Weights of a small segmentation model.
Model: 9.56M parameters, 48-pixel images, encoder arch resnet_bottleneck, encoder depths [4, 7, 4], decoder norm batchnorm, decoder activation gelu, decoder widths [64, 128, 192, 256].
Training: 6900 steps, batches of 128.
Data: trained on rendered rooms with furniture, 72500 training examples.
Rows from block 4 of the encoder, named by matrix and row number. Each number is 500 + 25 x the weight over the matrix's rms, rounded and kept within 0 to 999. All counts start at 0. Numbers have three digits each.
# short1: shortcut pointwise conv (encoder.blocks.4.short.1.weight, 384x192x1x1), inputs 0-95
short1.196:503534471466508411486516527476501494474499542481516473520532513460480509490445540483489523514489490498480502542459491497485506466502479487529484507477482490518513531509504466495515495499484457476497484483490493496491464488469496485483492522448518517499566525507476507491521478480506466540
short1.197:528505485512523495524502481527510524441522534511500477534487533471510493522481486528571482505514488494520493504516566487514516478503464480514478461489489460467517488467526504548469505575521484476487505498498525500488526442544508523463503513506489499564512452493516514477499485491491479499
short1.198:552491557486521493474502461520495499484451533517472492494468513500498512490502498486436492491464525530536489480507511491515499435461494530517504518535544511554461505528512504491497541511490472496522487480523458485487536544520512505500494498535504502529518472487512482504501517534488539488
short1.199:515497530490507528467515443469455503466517474486485515549524475494513502622508499550502512481477504495470466432502514434521505479478535497482528491660527554519446534469563529530498518478461512510537494455486518505461440489524505533506506506484505482468476530502465490475563537468423478509
short1.200:496494464552534482528506480508494473493523464539492495474460523519538513479514547493492455511538524510535540538508520515505504535524478489464518515465473455494494468539493470536492498494544539498530502455482542515485466479517518471494524471506531507479509506518505507546503505468498498535
short1.201:521454516563519560500487451472464511486498502503460517543509492460494501574484462519502514535470530511493483493504501507507485470486487503450479470578534527503463582499538513528516497490446538526515485476483503495475493546494466526504485477483498473448480547506519498500517518494489482494
short1.202:505489481508512492496517507532481485495481482522494487500498528508506517495498507466477531493467494509515485481524527465487505538488520520539545490521482500487483514463431499488516488484489466505492525479475499488513485496480509519509500508518520510539532484494501504505474483513505498513
short1.203:492487566496456487492504519493530482490463493481500498460511489490487488503479489471530452459499487516496483477506505470500545535490532495503475517516489493513493503470496489554477495502451478500495483531499531512494485489507486510532548511506440500560466508493505495501477498546504489523
short1.204:516533494487508430497519508537454536454517505488553463510479533505440512521464514508432527483497454519485482502474478489497503498494512499518538526467498498502456481523505471463543481477497458468524482491495475516487490500490523466517495514476529539502544498498491511485488493479481484492
short1.205:551496473505474476514467490497462568501540523493513452526513512472492489511524519512534501494513510493507482527520510520493499485445487482518485484474460496476521534503494527521489471455578465492468540517499491536470466446468476476513471512454495533480517467515466507478481523511513494532
short1.206:466504574489538518504490475522532478492463522497495489482502465500490489504521525507501512483500522492520498507510514474503526489511475475500504481509489512477479501478511504488482516559477515486496509543519491487482525524519511496466485501511504474570501537496510493523513489502503464498
short1.207:473507462506484508478471514474505473494479484490492499545492520465578485506453487453491557479466485483495516494494494493502536512498487513489499515483483504493511512518471488493475478488495481494499506513500560484512500528518489514482516500484455519516476592489515515557497493520493509533
short1.208:528505514460499463541477512523494503471511522472453493536475494464507511510423511487547559477473503470459521536464529520531491481562482470456471463504444477493550460469558544461472473554504528471487456489497492511522497496501474511503476481479480475540552480511511497486513516449491486484
short1.209:506470464476440499504487495481461454483518468490485480533526497451512482523474523509479528508475494479490494516451509509510519482479483501465501469485543478509487518560511497488501533474488495483499504489479458486514492494523469515560528534471455484532543500509515551498493487501484534503
short1.210:526487498563470518477483509499517504487507519530506495481474488539529484516483530494482502487469483464475463523478493484478487546481538517509508456482484528487489500497492502514465488488515503514511505504486511458507479505531500445529534469491462485481482505490521485536475462506492469496
short1.211:514509534522513519521516504509456492508508520495477517479482499504486510474488486455436474493499507529469489499502482470509501475514542535527482518500514523535485486499492463501488543510481535532496483499538458529484479527473518481518476490520514497528495507480511511555510522471437525477
short1.212:526509528527529491483510488485486546498487521470534525466522518510511499508497517460501522526518477489429480484528512478475527470540565497526538497519476502482441511472453468513521477525504468518534490480520509498502510488478509530489484509493482522520506503497508483526513467526513529533
short1.213:533521499469508502474500503502463489491516494500455499492478492517528498467491510503456506488487504498526499499489514523494509497479530508423530441477484524463533518444536513498503516499485540535495535557485482500481447516494483464476469454503535487473498524496491514501564512447483504462
short1.214:510536500507460484483504493509477532519486468506474505483470509505494511507502488498474495514484494497502506500511499495474490567492502520495518519489506529482477497472497515504535495471493469519483566475514512487506516467451541466495497481528504498494498477556504492531486505535506500473
short1.215:508507488544491452492521534492477538498534545481538490491509519517510521532505476493465550514544460499471493505531516516480520532533504501536489498516457472486512482477495504450526476501516485495487492431530565467503521506519534500469489510501500494503509483484528467541501486518515491506
short1.216:537477487480485487483540493488494507461495541489520492512504460489499488521518495485500504509513484475479480504556564495490504525515496477552472482524482493454498496452508510553493455470491488536511493471490557492480486467493512494445426520521530448510495492508483500518469479509474484512
short1.217:524497480520510500499501460484511483467523477533496505502461523484497494518464543513537508537486513487538515542548505543506501520478494504489500505455545463492537478510512519511479522452486492504494518485517483522505492465516492475480544521484498517518504490550462516478508475500505515528
short1.218:499514539486512503453514512499518505493507540525505519518502495483491502488504513449513532479462476454484512488487492511517542530556496496473482499490483511530514509491468495495457505483484505493495513506522528473509519509504488514507522497509477480514463547473491476505455514492477503521
short1.219:544505537460486505499506516487488481456545509524505497500513478467452528525477548480464537536481543489472525555502486519531509518490532543486502479464484493517466497558529536503529555457498499506484474493540497506488509539506436522516510529472457477505503480535514552517483470527524492517
short1.220:539579529503523442500489508563446492473495505489506512465424521522502481488476456516527512446503504545487486502465470533505522516530500494490533540491515522527495512496490498517506528513494509494525513477499500479504495489457550488494505513565486510561487472498495511486499513489477523498
short1.221:486527495522499503501491485519476506494499514491471523496493476516474539492511532504469483495510502499502500491509525530519493500519493536481478486513498494501497509522495481501462476500481549480503490461476480495463471511496514488492475472507550492504492518511480484513503487472471517447
short1.222:515476509499514556534496494533525481484549466457518509523472525477504516488481483544534508467514511487511549562467478542500515478497463520453490514476519448505563437537549553485502468488532508501473482499502465538496527476519468490522541503459444499503508546504524525498517479465518520467
short1.223:520494506511492524537487493516525514522487473501475493496448491525527486509503538527473474472500529507510479501497511498500505517533516507480476540453509479512504497519491470492451479479525517479493499553486505548470468468503514506564510462521519499516506504521481525511496490485482505473
short1.224:483485503557489515530520498478507476603487479499493485510471484498508548496511490488516505513503483491482519511537529465482463518434535570520518521526487508527501481540491492483483512518524502482497459543531536507473483541485510492525506447511515503492544515463550517526463481506532462505